Rows from block 9 of the image encoder, named by matrix and row number. Each number is 200 + 30 x the weight over its row's rms, rounded and kept within 0 to 999. All counts start at 0. After the name is the row's rms in percent of the matrix's.
# short1: shortcut pointwise conv (encoder.blocks.9.short.1.weight, 288x192x1x1), inputs 64-127
short1.93,110,194,178,171,184,167,202,185,167,172,222,132,176,172,195,204,160,151,212,141,157,206,162,210,171,199,199,187,190,202,232,171,205,205,188,214,167,181,193,214,212,183,183,197,181,197,200,175,177,192,201,176,155,168,198,150,193,179,175,183,211,148,166,187,197
short1.94,106,213,179,173,203,182,155,119,145,185,190,189,228,164,165,200,173,163,196,212,169,192,161,171,182,197,182,227,180,208,217,186,233,130,152,165,173,192,175,225,224,184,215,232,192,208,220,210,211,191,124,176,228,191,183,114,192,215,190,260,173,242,222,239,185
short1.95,098,167,192,222,181,197,164,236,226,175,218,230,185,177,207,167,217,227,154,215,188,167,171,180,146,132,292,190,263,181,175,270,155,199,281,200,243,187,171,204,174,124,211,132,257,214,185,198,218,177,171,232,155,211,215,204,213,202,190,217,220,236,177,183,258
short1.96,091,250,210,190,171,139,198,141,205,186,201,219,197,203,169,218,222,187,202,166,133,147,161,184,184,197,136,167,151,193,219,165,215,215,135,206,159,250,127,206,178,173,207,245,157,188,229,198,235,187,199,155,191,209,189,169,194,250,236,212,237,195,230,185,142
short1.97,067,189,184,182,176,178,147,140,211,172,199,187,200,167,181,186,166,208,227,180,165,148,185,172,140,190,197,156,124,177,188,118,216,162,186,163,205,210,173,231,217,172,177,203,193,139,193,164,186,221,194,172,218,205,218,155,148,214,217,246,185,182,242,190,155
short1.98,103,175,229,187,220,244,132,213,203,208,220,218,159,168,213,172,229,196,185,252,219,212,246,219,219,192,187,231,235,196,196,208,161,144,205,149,161,187,232,219,138,169,178,184,192,223,147,174,247,180,176,254,214,208,216,189,196,246,265,165,193,250,216,212,180
short1.99,105,154,227,219,216,228,195,191,184,230,234,118,169,168,180,239,210,186,175,230,197,197,207,214,193,247,159,171,198,209,239,213,231,197,194,214,186,161,229,164,243,149,147,180,180,206,197,138,199,172,211,133,166,126,196,215,213,253,192,159,173,219,179,197,165
short1.100,107,193,188,192,217,217,168,163,193,187,205,211,241,245,155,158,162,203,226,195,200,164,153,197,143,210,209,200,208,210,222,196,224,165,191,173,158,243,243,221,230,207,148,176,184,219,210,193,195,234,159,180,189,151,225,148,153,203,181,224,186,184,199,168,210
short1.101,101,229,170,169,212,174,237,164,80,187,183,216,214,191,83,225,234,214,200,161,175,158,215,197,193,223,203,192,208,156,199,228,206,181,191,217,198,261,159,233,193,222,188,195,205,187,205,208,235,169,245,188,209,232,209,215,180,230,190,235,242,205,211,201,232
short1.102,109,211,129,152,172,177,193,176,185,189,195,225,201,208,190,194,198,250,239,192,153,193,208,220,179,212,211,178,187,212,240,127,216,194,151,207,176,257,224,213,203,242,171,228,175,205,168,210,221,183,157,207,181,196,194,150,203,212,228,149,249,237,182,186,179
short1.103,100,240,176,228,168,159,222,126,180,189,187,217,232,202,180,194,213,214,228,143,164,136,208,180,158,189,161,149,190,207,233,202,179,183,199,160,168,229,145,193,204,219,210,247,201,167,226,165,206,207,184,167,219,234,176,174,220,180,230,191,194,209,253,188,140
short1.104,104,227,184,205,167,176,204,153,164,169,202,169,185,167,135,198,238,192,150,201,172,169,189,196,156,178,218,163,188,193,174,151,161,182,155,161,213,187,191,270,179,170,143,225,193,158,181,161,218,203,185,170,189,174,182,177,190,237,207,211,209,196,204,178,162
short1.105,105,201,174,208,177,179,165,270,227,187,218,188,197,194,196,211,230,168,139,194,201,228,194,159,210,196,205,207,194,204,123,220,211,231,246,176,250,247,193,194,225,167,180,189,168,143,201,189,181,168,190,195,232,187,209,189,158,201,185,195,215,136,198,224,196
short1.106,104,211,213,155,178,165,202,195,187,202,191,174,201,140,180,194,211,197,228,176,204,215,169,153,211,190,122,219,147,197,186,176,219,212,232,141,188,235,184,184,246,212,208,196,127,157,149,141,197,186,177,178,276,193,211,114,182,223,217,185,196,176,230,233,166
short1.107,108,195,167,150,209,186,141,224,205,154,117,171,206,201,179,183,223,184,166,205,204,191,186,177,192,206,191,111,203,195,214,196,199,209,266,139,271,224,171,183,208,182,229,206,199,187,255,156,215,193,162,209,222,222,179,210,217,192,205,200,191,195,205,175,231
short1.108,109,197,148,167,199,168,230,229,138,182,205,142,210,205,166,191,229,173,218,182,218,193,210,211,181,209,155,162,217,211,205,154,179,243,238,180,224,225,170,182,195,236,182,210,180,169,197,148,188,165,216,215,231,292,225,229,182,183,174,163,226,180,199,183,194
short1.109,095,233,138,162,200,171,185,200,154,190,115,224,221,185,168,161,182,173,193,160,168,168,226,213,169,169,186,126,153,179,243,200,188,177,249,115,216,216,152,246,164,190,173,221,175,166,189,201,184,204,168,186,209,205,170,211,176,204,203,190,210,194,236,200,165
short1.110,106,198,187,171,168,227,177,122,220,197,161,189,183,200,230,223,215,204,215,207,163,143,198,134,212,165,195,235,156,209,198,147,211,158,178,179,182,206,227,188,219,195,157,235,173,149,219,218,264,170,185,151,231,223,219,146,232,217,204,198,188,216,239,199,137
short1.111,106,193,219,244,156,182,183,157,158,181,210,188,217,245,153,205,149,216,212,172,123,189,191,221,168,204,148,176,146,190,224,216,181,221,139,223,168,227,229,194,205,172,263,206,196,172,211,128,209,236,179,158,181,174,196,193,199,250,219,196,212,168,200,245,139
short1.112,104,147,176,141,158,211,234,209,161,223,207,239,191,237,159,222,187,188,153,167,204,182,252,193,183,210,200,176,262,181,205,260,201,218,239,192,202,214,218,201,155,116,144,89,248,181,203,197,224,225,184,183,217,222,223,217,185,209,182,194,207,195,223,200,238
short1.113,098,166,207,240,250,192,143,155,212,160,228,240,214,235,191,182,199,129,180,215,197,171,174,208,174,176,241,227,195,131,180,238,193,187,203,190,230,170,174,207,166,138,271,168,184,200,268,265,253,209,191,224,227,195,204,152,183,212,173,178,206,148,209,210,207
short1.114,104,149,194,224,241,240,131,205,242,202,237,214,157,175,212,212,248,183,186,285,225,200,201,204,227,248,236,230,170,196,201,200,164,195,176,207,221,159,235,179,219,181,212,196,203,197,191,202,211,207,214,222,207,226,219,211,158,229,219,157,176,168,187,228,226
short1.115,107,146,216,178,191,254,238,184,154,243,206,125,204,162,156,219,195,122,165,214,223,230,243,126,208,227,176,235,225,229,224,155,195,150,197,134,182,175,207,196,199,170,208,165,229,193,232,191,155,202,250,167,230,122,212,230,176,178,178,235,198,224,219,219,201
short1.116,099,194,225,255,189,209,163,144,198,231,268,139,227,197,150,202,179,199,205,162,198,186,163,192,210,192,204,197,166,208,214,181,220,139,158,226,106,182,175,212,222,201,199,192,198,198,148,187,149,202,196,198,143,176,222,146,185,155,182,207,189,203,183,164,174
short1.117,102,191,197,191,225,224,201,187,131,141,190,227,211,135,177,201,152,192,178,156,164,166,167,151,147,242,179,193,250,171,210,246,217,214,239,205,183,166,202,178,173,194,186,165,151,230,142,127,198,180,204,197,184,208,209,151,192,204,213,198,184,229,236,261,226
short1.118,100,154,216,225,187,205,216,229,151,179,166,214,186,187,228,171,158,191,187,182,230,204,216,209,168,199,181,241,167,147,224,231,213,204,137,221,156,194,180,204,184,178,234,149,193,190,210,192,178,219,178,196,212,192,210,194,203,195,213,203,256,151,188,231,218
short1.119,095,210,210,187,186,157,148,154,173,170,192,178,221,175,218,131,187,184,203,179,152,151,188,158,220,204,141,214,165,181,199,206,172,153,194,157,178,200,172,217,178,209,179,225,161,173,164,192,161,165,155,155,187,203,178,171,189,200,191,138,235,178,151,186,183
short1.120,093,189,143,157,191,237,233,146,179,187,204,169,191,165,196,216,198,197,212,138,184,206,191,224,197,194,234,198,185,224,208,183,204,171,155,217,118,187,216,225,185,204,181,213,174,170,206,196,181,189,204,191,193,206,233,184,184,199,192,186,215,219,204,157,234
short1.121,062,214,182,172,164,158,193,167,212,190,174,194,219,185,176,168,207,185,166,191,170,149,193,145,205,224,211,196,183,186,207,184,196,164,192,193,201,236,142,198,203,170,204,227,175,139,160,205,239,183,195,167,239,210,195,93,177,227,219,184,233,226,219,168,217
short1.122,069,258,205,175,148,154,190,157,196,180,156,217,202,201,235,158,211,237,226,171,128,107,221,177,206,178,224,217,152,187,222,200,145,144,152,200,193,214,147,263,197,226,204,220,204,202,181,180,206,213,180,151,218,179,199,167,216,215,250,209,195,214,258,206,179
short1.123,103,204,151,151,202,123,171,168,187,183,187,212,152,243,159,244,173,188,194,159,129,182,142,218,174,224,161,216,188,171,249,207,245,166,184,187,191,185,175,182,192,219,214,225,196,190,207,234,181,214,217,178,178,189,161,189,189,226,204,173,159,168,180,235,200
short1.124,081,232,194,165,165,154,189,173,182,214,191,223,203,202,142,186,215,204,209,165,184,136,176,193,208,226,183,157,219,147,211,173,189,184,191,124,180,234,167,231,162,226,168,249,205,166,174,198,210,146,196,207,219,232,164,165,208,230,257,208,185,191,240,169,201
short1.125,100,242,150,176,148,230,196,176,189,194,167,192,205,217,201,228,178,225,212,118,177,157,188,161,229,193,213,225,188,172,186,142,183,194,181,174,165,171,222,190,172,222,192,207,193,182,200,201,214,250,213,206,177,249,159,211,247,230,217,239,186,247,182,223,240
short1.126,104,203,236,237,184,190,187,178,188,203,205,201,216,221,161,191,226,178,181,197,148,141,166,204,235,156,181,185,214,203,182,165,219,220,236,235,185,236,127,216,229,184,224,220,187,214,159,193,192,203,217,173,197,192,195,195,158,171,151,200,200,190,168,186,118
short1.127,111,216,181,185,175,146,130,222,209,210,187,214,181,207,196,207,178,209,215,208,153,141,146,157,215,134,209,194,198,108,136,205,143,196,189,185,196,215,171,167,146,199,201,195,152,192,195,208,237,143,187,187,173,221,188,184,154,194,205,176,164,176,202,215,221
short1.128,101,224,161,134,175,162,189,177,205,223,151,205,196,214,169,223,192,229,204,160,157,166,212,186,246,238,154,224,188,198,205,172,180,193,205,206,208,249,202,184,169,230,214,253,203,155,212,200,203,209,180,159,197,177,187,190,219,209,233,194,209,189,239,216,169
short1.129,104,190,179,214,208,163,208,214,195,177,206,204,166,165,171,230,228,164,203,207,171,174,178,200,163,224,206,249,220,189,230,236,249,214,248,221,239,231,211,173,208,212,223,190,230,215,221,197,184,172,225,184,180,202,173,203,212,145,138,179,203,219,191,181,284
short1.130,107,217,133,156,169,146,205,203,192,165,170,206,183,175,214,114,182,203,237,204,182,165,217,144,191,207,169,209,166,166,202,222,170,198,193,159,197,200,198,184,163,198,193,204,175,164,212,204,207,178,91,132,210,204,177,176,222,219,244,192,183,209,208,229,181
short1.131,103,173,219,225,194,232,190,204,156,196,232,228,194,166,177,235,221,169,165,240,207,230,215,222,201,257,235,205,167,204,247,210,234,206,157,260,214,227,211,162,267,162,226,201,133,221,227,153,233,164,228,155,231,167,161,206,185,212,187,199,177,209,216,171,265
short1.132,105,159,210,173,192,231,238,222,218,188,212,183,214,167,217,193,186,228,186,156,220,282,184,244,170,151,226,171,148,148,222,237,226,200,234,223,216,203,160,249,180,159,186,152,230,205,170,213,121,234,208,242,193,121,217,219,255,221,143,251,203,168,196,166,184
short1.133,058,234,205,171,142,162,180,143,233,187,191,196,216,211,212,149,204,179,180,154,140,156,211,185,249,174,155,186,160,196,208,167,218,173,193,199,199,210,181,187,209,188,152,242,174,164,179,179,220,217,202,151,198,162,161,134,189,206,215,196,221,181,212,172,129
short1.134,105,190,197,209,184,167,174,208,171,193,228,229,203,248,162,223,247,191,118,182,232,218,205,195,204,225,185,179,213,201,231,217,220,233,232,157,227,254,211,225,148,232,198,212,190,196,135,202,179,145,179,163,172,203,219,194,199,167,168,165,222,164,150,166,226
short1.135,104,214,156,170,166,180,202,197,173,138,191,196,199,193,185,155,172,242,208,204,171,179,213,180,158,163,217,142,210,200,219,207,161,200,229,142,209,234,178,206,197,205,167,221,169,191,216,187,178,201,218,200,204,269,186,192,162,243,199,170,201,226,208,151,183
short1.136,102,143,203,169,220,239,203,212,206,181,216,141,180,138,240,198,188,183,215,197,198,254,170,181,179,213,218,239,142,211,192,125,219,180,191,150,192,179,208,201,237,199,185,148,131,254,215,205,176,186,181,268,248,204,209,207,197,178,200,186,203,120,210,228,201
short1.137,100,217,214,189,166,211,190,171,184,174,218,216,201,194,173,201,183,238,208,176,198,156,168,164,155,195,198,178,213,202,179,201,214,133,181,205,179,188,190,240,192,238,135,206,191,217,168,184,207,173,172,180,218,204,221,127,229,209,323,237,228,218,241,221,183
short1.138,103,183,174,180,181,214,221,217,189,196,163,223,161,177,192,195,217,261,144,159,159,180,225,207,136,174,223,171,256,194,182,268,189,232,238,205,201,223,154,230,196,208,119,188,225,211,182,195,248,135,161,246,234,208,249,228,215,197,164,222,239,265,207,161,226
short1.139,096,210,197,186,181,142,195,205,151,197,206,197,211,168,166,199,187,211,177,147,181,163,160,168,197,242,136,186,184,163,147,243,179,211,180,203,223,222,175,209,188,219,180,188,177,175,172,121,184,162,197,139,235,195,152,155,161,184,264,146,176,159,237,235,195
short1.140,104,172,191,157,213,239,218,190,170,204,189,176,225,168,207,249,205,196,189,216,217,183,259,257,186,241,147,187,173,195,221,141,200,177,147,223,203,194,204,140,255,194,244,173,170,214,251,146,175,179,240,181,188,137,180,247,176,147,181,153,210,239,182,204,225
short1.141,101,242,200,219,166,98,178,162,177,164,142,246,214,198,162,215,196,196,186,163,126,178,173,205,179,189,167,187,178,148,191,235,152,184,149,211,195,189,177,260,145,188,225,221,156,184,205,214,231,203,142,154,244,204,150,100,209,235,233,211,194,199,232,206,197
short1.142,091,216,156,223,132,138,186,178,187,161,151,179,205,216,194,194,196,210,159,125,165,172,180,190,208,195,142,176,147,163,208,225,170,174,199,230,200,197,152,202,192,217,250,186,182,142,193,193,194,233,180,196,216,200,130,166,222,216,182,136,217,181,199,187,201
short1.143,102,169,255,205,206,171,165,226,215,189,191,257,128,159,231,229,208,161,188,203,152,177,141,213,223,160,214,225,236,149,175,215,190,217,247,223,223,209,183,177,179,137,154,196,172,184,178,221,238,174,214,223,193,217,187,186,174,172,230,181,174,187,213,221,248
short1.144,103,207,264,207,207,208,197,199,161,193,233,179,195,205,198,189,192,216,174,214,137,164,143,190,194,208,169,189,212,187,261,199,212,169,233,167,204,230,168,194,235,197,216,189,160,220,198,181,216,167,263,164,229,220,219,171,180,243,202,179,223,136,211,206,179
short1.145,087,202,218,194,194,153,204,173,143,137,251,203,208,257,189,175,153,253,185,201,114,190,184,218,161,169,163,194,201,226,223,215,176,245,232,187,224,227,163,208,222,220,209,156,151,203,189,188,192,225,245,215,173,217,183,183,183,192,187,191,205,192,202,193,163
short1.146,106,136,204,174,223,158,244,200,183,228,193,265,266,245,183,192,184,183,198,188,196,196,198,248,152,228,152,200,205,138,205,226,194,225,228,193,218,192,195,226,175,167,231,114,152,157,228,208,171,222,188,224,203,152,216,210,200,169,212,171,189,159,201,175,226
short1.147,103,178,234,257,210,215,192,187,213,151,223,167,214,197,194,159,195,201,174,204,200,200,154,203,175,139,207,216,178,209,183,211,171,181,200,208,197,195,230,227,214,174,194,186,170,178,138,184,158,221,189,158,217,148,182,139,195,186,165,170,145,206,198,191,168
short1.148,102,159,178,193,177,207,182,208,165,245,233,196,209,217,205,250,196,153,193,230,206,160,223,190,225,201,189,213,167,196,123,181,176,196,179,195,176,168,164,172,215,192,258,149,248,185,249,199,189,189,240,158,217,187,233,230,191,179,189,171,228,166,173,170,165
short1.149,097,228,174,154,209,203,223,182,131,214,222,157,203,184,185,249,176,213,212,194,188,154,176,191,198,234,177,203,168,207,206,150,173,161,131,206,133,187,152,179,200,226,227,205,210,172,246,189,208,192,237,164,231,184,192,198,169,195,202,208,218,227,233,193,188
short1.150,106,164,168,180,234,232,175,219,196,187,225,202,169,165,209,231,180,202,186,238,206,195,202,241,178,211,229,189,212,211,190,239,189,179,213,220,205,137,215,197,141,148,150,126,202,225,176,165,251,155,149,238,181,221,189,235,220,210,198,160,198,223,156,132,234
short1.151,071,208,210,171,170,194,187,122,215,172,192,228,207,161,189,139,204,159,193,208,160,96,211,184,193,183,173,144,194,199,210,210,200,177,185,190,174,205,187,205,198,170,160,220,177,152,188,179,255,139,172,166,222,194,216,181,212,237,207,144,204,172,187,150,184
short1.152,099,229,180,177,135,164,233,151,190,178,196,190,219,238,166,178,171,219,229,183,181,168,205,197,213,156,154,227,180,173,203,206,202,186,133,180,115,247,185,217,198,238,171,239,192,188,212,213,191,201,190,165,160,212,185,204,198,206,238,196,209,200,198,201,163
short1.153,107,201,178,184,195,170,204,193,192,157,171,187,200,201,203,157,180,239,180,167,197,196,212,197,131,180,167,109,209,155,182,130,212,206,190,169,198,224,215,227,187,197,180,183,136,146,206,197,172,194,112,170,203,190,210,215,185,175,183,201,181,175,188,143,152
short1.154,105,147,189,143,170,159,194,244,195,230,221,135,139,221,200,214,181,182,219,156,206,215,173,228,220,183,158,230,208,199,177,184,242,270,230,181,190,216,236,186,265,192,147,173,205,204,135,198,201,242,250,222,204,182,231,168,214,207,173,206,169,200,204,198,114
short1.155,104,211,201,209,197,228,217,164,127,173,199,186,243,223,114,158,180,206,198,203,183,152,198,150,193,213,214,208,254,168,211,212,213,175,193,172,203,238,200,249,199,192,172,192,213,205,178,205,255,226,160,202,208,212,203,178,168,267,238,231,170,217,227,199,197
short1.156,104,216,151,182,180,143,195,197,159,201,229,191,178,190,177,231,202,198,189,164,160,166,205,211,204,199,121,147,165,188,192,171,169,226,183,225,195,204,162,229,185,197,197,201,209,162,181,172,182,197,223,175,197,185,125,223,194,208,185,209,235,212,177,186,119
short1.157,087,242,161,186,166,181,207,185,184,176,165,214,217,223,194,163,228,198,225,167,186,186,229,181,207,187,176,168,218,195,251,208,181,169,189,190,181,216,192,233,166,266,166,214,177,212,137,187,179,247,190,193,193,257,198,178,180,211,227,183,232,229,246,220,198
short1.158,099,212,202,203,174,170,210,188,196,166,185,248,201,179,172,139,175,220,199,195,129,138,214,193,181,158,146,171,188,172,190,204,164,229,217,188,176,261,145,182,180,155,180,207,181,187,181,210,187,186,163,160,205,197,164,208,142,159,205,214,203,203,190,200,203
short1.159,094,213,127,103,202,162,222,162,196,201,188,189,190,211,188,206,223,221,225,167,181,200,186,234,127,217,178,161,173,225,240,174,189,196,183,233,181,212,196,197,195,214,181,244,222,188,224,215,188,242,205,207,146,210,143,160,228,221,159,199,180,218,155,138,180
short1.160,103,212,212,193,182,193,157,150,190,209,197,189,200,181,167,229,151,178,182,179,215,221,98,177,199,167,215,232,186,179,221,172,254,115,167,185,212,187,160,221,196,213,235,190,199,185,173,224,174,204,170,217,205,161,205,109,226,221,215,221,218,163,197,228,190
short1.161,106,178,201,201,213,200,185,208,159,195,232,179,172,196,188,248,183,150,208,140,215,196,157,226,216,214,210,205,230,208,215,198,212,212,203,234,179,196,203,186,151,199,199,205,190,192,150,236,176,223,240,177,117,214,186,206,193,192,126,223,176,189,120,225,221
short1.162,105,196,193,182,200,234,169,173,191,209,168,167,201,189,183,228,170,208,198,186,185,143,212,183,219,184,221,190,191,196,222,75,214,165,187,180,170,195,193,233,177,212,180,187,185,208,221,220,192,226,227,196,183,226,218,182,165,177,215,232,210,209,205,230,209
short1.163,101,208,190,234,163,192,151,171,143,149,168,188,223,195,135,179,138,226,218,175,178,182,179,179,186,194,152,209,195,186,222,215,190,139,189,156,145,183,152,201,211,225,240,204,204,172,240,229,175,214,148,190,170,216,223,192,213,180,204,235,236,189,188,222,183
short1.164,095,220,180,194,193,138,217,159,205,221,177,205,209,198,223,171,192,255,214,159,174,154,197,169,146,177,169,209,147,163,188,164,157,176,172,183,138,210,189,211,180,212,176,272,222,198,185,201,214,262,170,159,148,197,190,175,250,204,243,223,207,212,149,204,143
short1.165,098,282,137,178,154,171,215,163,212,199,147,177,198,214,197,160,236,219,209,151,181,209,195,191,235,142,184,190,171,209,176,181,197,167,162,171,168,219,159,200,171,248,195,284,197,161,199,195,234,188,150,159,167,205,210,223,186,229,239,219,215,187,162,198,177
short1.166,088,227,195,191,159,149,227,123,141,199,217,181,206,256,175,174,157,194,218,184,151,154,158,184,200,226,172,179,171,183,198,134,201,182,131,230,139,217,194,192,212,220,217,214,226,212,207,209,192,233,191,114,170,199,193,144,153,256,224,196,205,219,210,194,180
short1.167,105,184,174,217,258,227,201,235,232,147,193,204,233,216,218,141,176,202,186,215,215,217,195,200,182,181,236,174,177,185,185,222,180,167,232,164,265,142,150,197,178,176,222,152,219,219,224,232,188,214,155,219,150,181,196,238,199,194,167,207,203,196,151,197,134
short1.168,115,203,196,184,183,172,177,208,181,171,216,211,211,140,169,180,212,187,162,215,178,194,161,180,139,195,213,193,226,226,185,207,190,215,247,167,216,239,200,163,192,168,137,189,138,174,136,114,202,147,169,175,220,216,185,187,176,205,233,196,152,181,224,200,230
short1.169,106,202,204,143,203,167,211,177,168,208,208,199,195,214,181,222,208,170,247,192,164,160,149,193,144,225,160,190,194,176,224,211,206,173,216,172,208,238,169,182,207,261,257,204,165,208,238,208,191,146,217,199,158,247,185,200,236,198,183,167,187,183,197,182,205
short1.170,106,173,181,207,204,268,174,239,221,175,248,156,181,166,232,187,139,185,189,238,233,217,189,244,220,199,220,252,183,211,168,181,173,191,180,180,197,157,266,186,158,137,189,124,177,196,123,217,206,203,165,235,163,185,227,198,205,210,218,169,196,212,170,205,201
short1.171,083,215,207,220,148,153,201,170,160,165,150,191,190,203,161,211,182,191,210,198,162,124,164,150,219,190,159,187,144,155,218,221,179,171,188,207,163,228,148,229,184,229,222,190,184,181,231,188,201,178,180,168,190,213,157,173,231,219,217,208,185,214,229,202,184
short1.172,104,154,203,289,227,231,186,181,176,183,179,169,230,149,179,179,159,211,170,220,197,211,209,175,197,160,188,204,177,216,233,241,137,167,210,190,214,174,175,226,160,178,264,158,203,225,222,174,102,257,210,176,195,160,166,213,199,174,158,202,196,185,169,177,178
short1.173,087,209,221,196,139,157,203,129,182,166,198,217,254,206,168,216,214,200,219,179,143,94,184,183,184,210,191,167,153,187,187,182,132,142,194,193,205,196,158,215,171,215,225,198,189,160,206,193,240,217,192,128,202,213,181,158,167,220,178,223,213,183,205,159,160
short1.174,104,178,224,148,184,157,188,199,143,222,254,194,228,243,172,244,185,142,161,221,189,175,194,194,153,256,187,189,194,199,195,231,236,201,208,221,195,183,223,166,197,143,127,165,201,184,215,150,186,153,160,158,149,159,216,219,233,224,197,185,152,159,190,173,170
short1.175,068,222,194,173,138,165,211,144,202,168,166,214,220,201,183,150,208,194,230,146,161,126,195,165,187,201,187,190,194,196,186,215,175,168,197,216,180,176,162,241,210,221,201,247,206,133,208,226,211,192,176,118,188,205,189,163,235,274,205,210,240,202,192,202,204
short1.176,088,227,198,215,140,174,189,138,187,175,179,206,263,234,194,195,173,220,224,173,158,164,159,203,225,174,207,157,183,170,167,179,148,181,156,169,204,218,146,216,150,244,202,235,197,142,207,216,218,193,161,141,203,235,173,164,216,250,214,264,198,219,220,186,150
short1.177,108,153,237,202,217,228,190,177,183,225,215,176,187,225,175,241,188,129,130,170,178,224,174,184,222,188,173,209,184,223,209,179,223,155,179,169,218,181,190,210,213,190,205,155,227,226,190,212,206,223,213,222,176,115,235,185,223,243,187,216,198,185,190,239,152
short1.178,108,205,160,213,197,198,189,167,185,145,188,192,208,233,173,131,212,199,154,204,131,183,172,163,133,124,248,160,148,158,184,237,173,156,203,167,224,180,184,198,221,165,248,183,211,216,203,215,201,232,192,221,175,182,207,195,206,273,166,180,259,181,169,145,152
short1.179,111,193,177,173,184,195,187,156,120,212,197,188,221,238,113,196,156,172,185,194,134,175,166,157,213,148,208,210,194,143,214,192,179,174,199,157,220,197,133,242,178,187,245,188,218,212,194,246,202,212,172,185,219,170,201,190,209,227,250,234,192,184,204,217,114
short1.180,104,221,173,204,179,165,170,198,186,174,212,171,188,185,143,205,203,213,174,175,151,173,154,220,151,204,181,136,209,203,229,206,210,212,235,212,250,186,204,208,246,158,162,219,208,162,166,172,209,194,139,186,171,212,136,198,157,170,187,202,180,176,159,177,196
short1.181,099,257,179,228,149,188,182,162,200,188,147,208,250,203,154,160,244,217,218,166,219,179,191,216,191,179,197,172,213,218,184,181,144,210,229,166,230,223,168,251,175,194,200,244,218,157,215,208,217,182,163,199,217,190,122,176,207,205,207,221,192,186,221,155,202
short1.182,092,238,168,147,138,170,199,138,202,158,167,219,217,239,223,198,195,226,226,131,154,174,180,184,191,207,157,182,153,164,181,186,228,168,184,189,184,222,194,209,205,216,196,207,178,190,224,185,189,188,157,169,201,184,203,183,213,234,211,210,196,211,241,183,159
short1.183,077,239,136,169,130,212,217,163,201,190,163,161,200,192,191,148,191,204,198,139,190,147,221,174,192,186,201,184,182,182,214,178,164,188,186,157,197,209,193,202,198,209,198,232,190,123,177,194,202,190,152,146,226,215,219,183,200,223,218,213,218,204,188,214,131
short1.184,100,229,213,206,173,221,238,192,207,208,156,227,240,218,195,170,230,236,230,186,188,185,206,218,171,236,118,183,254,191,228,177,219,202,209,182,177,268,212,196,194,266,179,225,176,178,176,194,221,208,195,235,204,240,222,213,173,211,245,189,220,239,226,201,210
short1.185,102,160,187,156,205,159,190,185,222,218,189,165,199,137,229,168,217,185,211,195,174,163,190,211,196,216,138,215,203,191,218,232,156,214,237,172,229,164,192,165,130,187,130,173,184,206,148,141,229,162,207,207,211,200,195,234,220,250,238,137,179,165,182,257,162
short1.186,101,216,210,170,181,188,186,157,198,204,186,253,201,220,168,229,237,228,179,200,169,196,131,181,160,215,227,205,168,169,183,215,209,197,127,198,240,243,198,213,272,209,236,190,192,190,254,204,247,166,158,180,232,163,228,150,143,224,203,233,201,127,210,197,243
short1.187,107,164,227,176,257,195,169,184,206,186,183,193,199,190,178,232,203,160,163,188,203,154,134,222,209,202,189,208,196,211,256,190,198,198,215,176,222,218,199,177,185,220,193,197,190,231,167,214,172,149,188,221,194,192,210,183,203,168,165,188,195,162,137,231,225
short1.188,104,124,228,200,192,151,221,181,208,223,247,184,158,193,182,200,168,204,195,175,144,204,208,215,153,215,179,211,211,187,145,165,193,200,190,224,165,138,204,164,190,112,160,156,212,211,151,160,173,150,189,205,159,138,213,191,203,192,186,138,137,205,171,223,152
short1.189,109,179,222,203,204,133,192,231,195,179,228,200,152,209,205,235,206,184,199,182,163,218,187,212,162,174,176,198,241,175,247,261,229,224,267,241,209,195,174,186,170,208,157,195,253,222,162,232,199,226,244,204,129,174,195,216,243,223,144,223,204,189,145,198,216
short1.190,096,238,170,138,164,173,176,213,179,175,189,200,208,237,180,214,173,223,201,155,170,192,202,204,258,160,143,191,189,161,205,165,153,190,190,134,171,248,177,158,212,278,192,218,187,203,200,182,186,194,194,181,176,195,193,115,243,243,215,198,190,187,210,223,155
short1.191,100,161,230,186,266,200,187,225,193,193,230,155,222,207,173,187,208,184,206,202,192,188,210,224,199,172,183,196,183,199,237,195,179,202,243,203,237,186,193,223,196,167,137,180,207,237,125,180,215,199,184,212,201,178,232,208,225,202,246,188,193,167,190,217,169
short1.192,108,191,239,169,203,190,193,145,199,212,211,178,191,163,189,195,201,202,176,189,184,202,137,166,180,175,162,193,171,204,212,192,244,144,229,173,174,208,196,213,243,191,160,188,228,179,130,211,169,203,214,214,225,151,229,144,223,237,215,212,211,181,205,204,163
short1.193,107,235,173,193,169,134,203,195,200,178,167,162,188,185,181,225,172,220,188,141,154,157,183,162,188,195,195,185,242,185,179,227,166,209,255,209,206,231,141,169,221,245,218,219,200,171,225,168,221,168,196,219,219,231,215,191,222,184,240,172,196,188,255,233,190
short1.194,109,198,186,174,161,131,191,155,219,203,148,217,202,187,233,139,192,202,230,197,143,163,161,175,201,190,132,155,140,193,162,195,176,203,204,190,198,199,226,178,174,204,195,205,166,177,198,188,202,203,182,140,145,176,157,157,225,217,198,148,161,193,188,197,153
short1.195,102,189,226,203,184,186,217,216,170,193,204,216,243,234,176,210,184,178,175,173,193,184,174,210,157,185,204,159,159,173,160,215,217,219,229,223,255,214,168,259,217,191,248,181,184,169,236,217,144,224,191,209,149,168,240,214,187,178,151,199,204,109,134,165,148
short1.196,052,208,177,176,174,223,180,166,201,183,156,167,228,213,201,204,175,199,182,133,146,115,240,154,210,171,226,164,205,226,218,199,163,186,242,138,189,210,184,222,176,220,211,220,172,170,192,197,221,196,214,166,217,203,146,180,197,191,206,223,231,166,221,179,192
short1.197,102,202,173,222,207,210,226,145,150,194,180,175,238,198,164,197,180,211,251,178,175,150,238,169,214,167,208,210,201,232,265,143,167,140,184,215,144,188,172,217,197,216,211,200,218,200,208,193,155,226,201,205,196,204,200,170,192,163,192,205,203,231,208,210,198
short1.198,111,213,175,156,178,140,211,168,168,222,187,225,233,223,190,180,165,209,237,154,182,195,209,217,154,192,117,179,172,115,172,168,186,189,186,187,191,200,196,216,185,193,212,177,161,147,216,220,165,212,155,219,181,143,225,215,206,180,175,212,191,171,156,172,133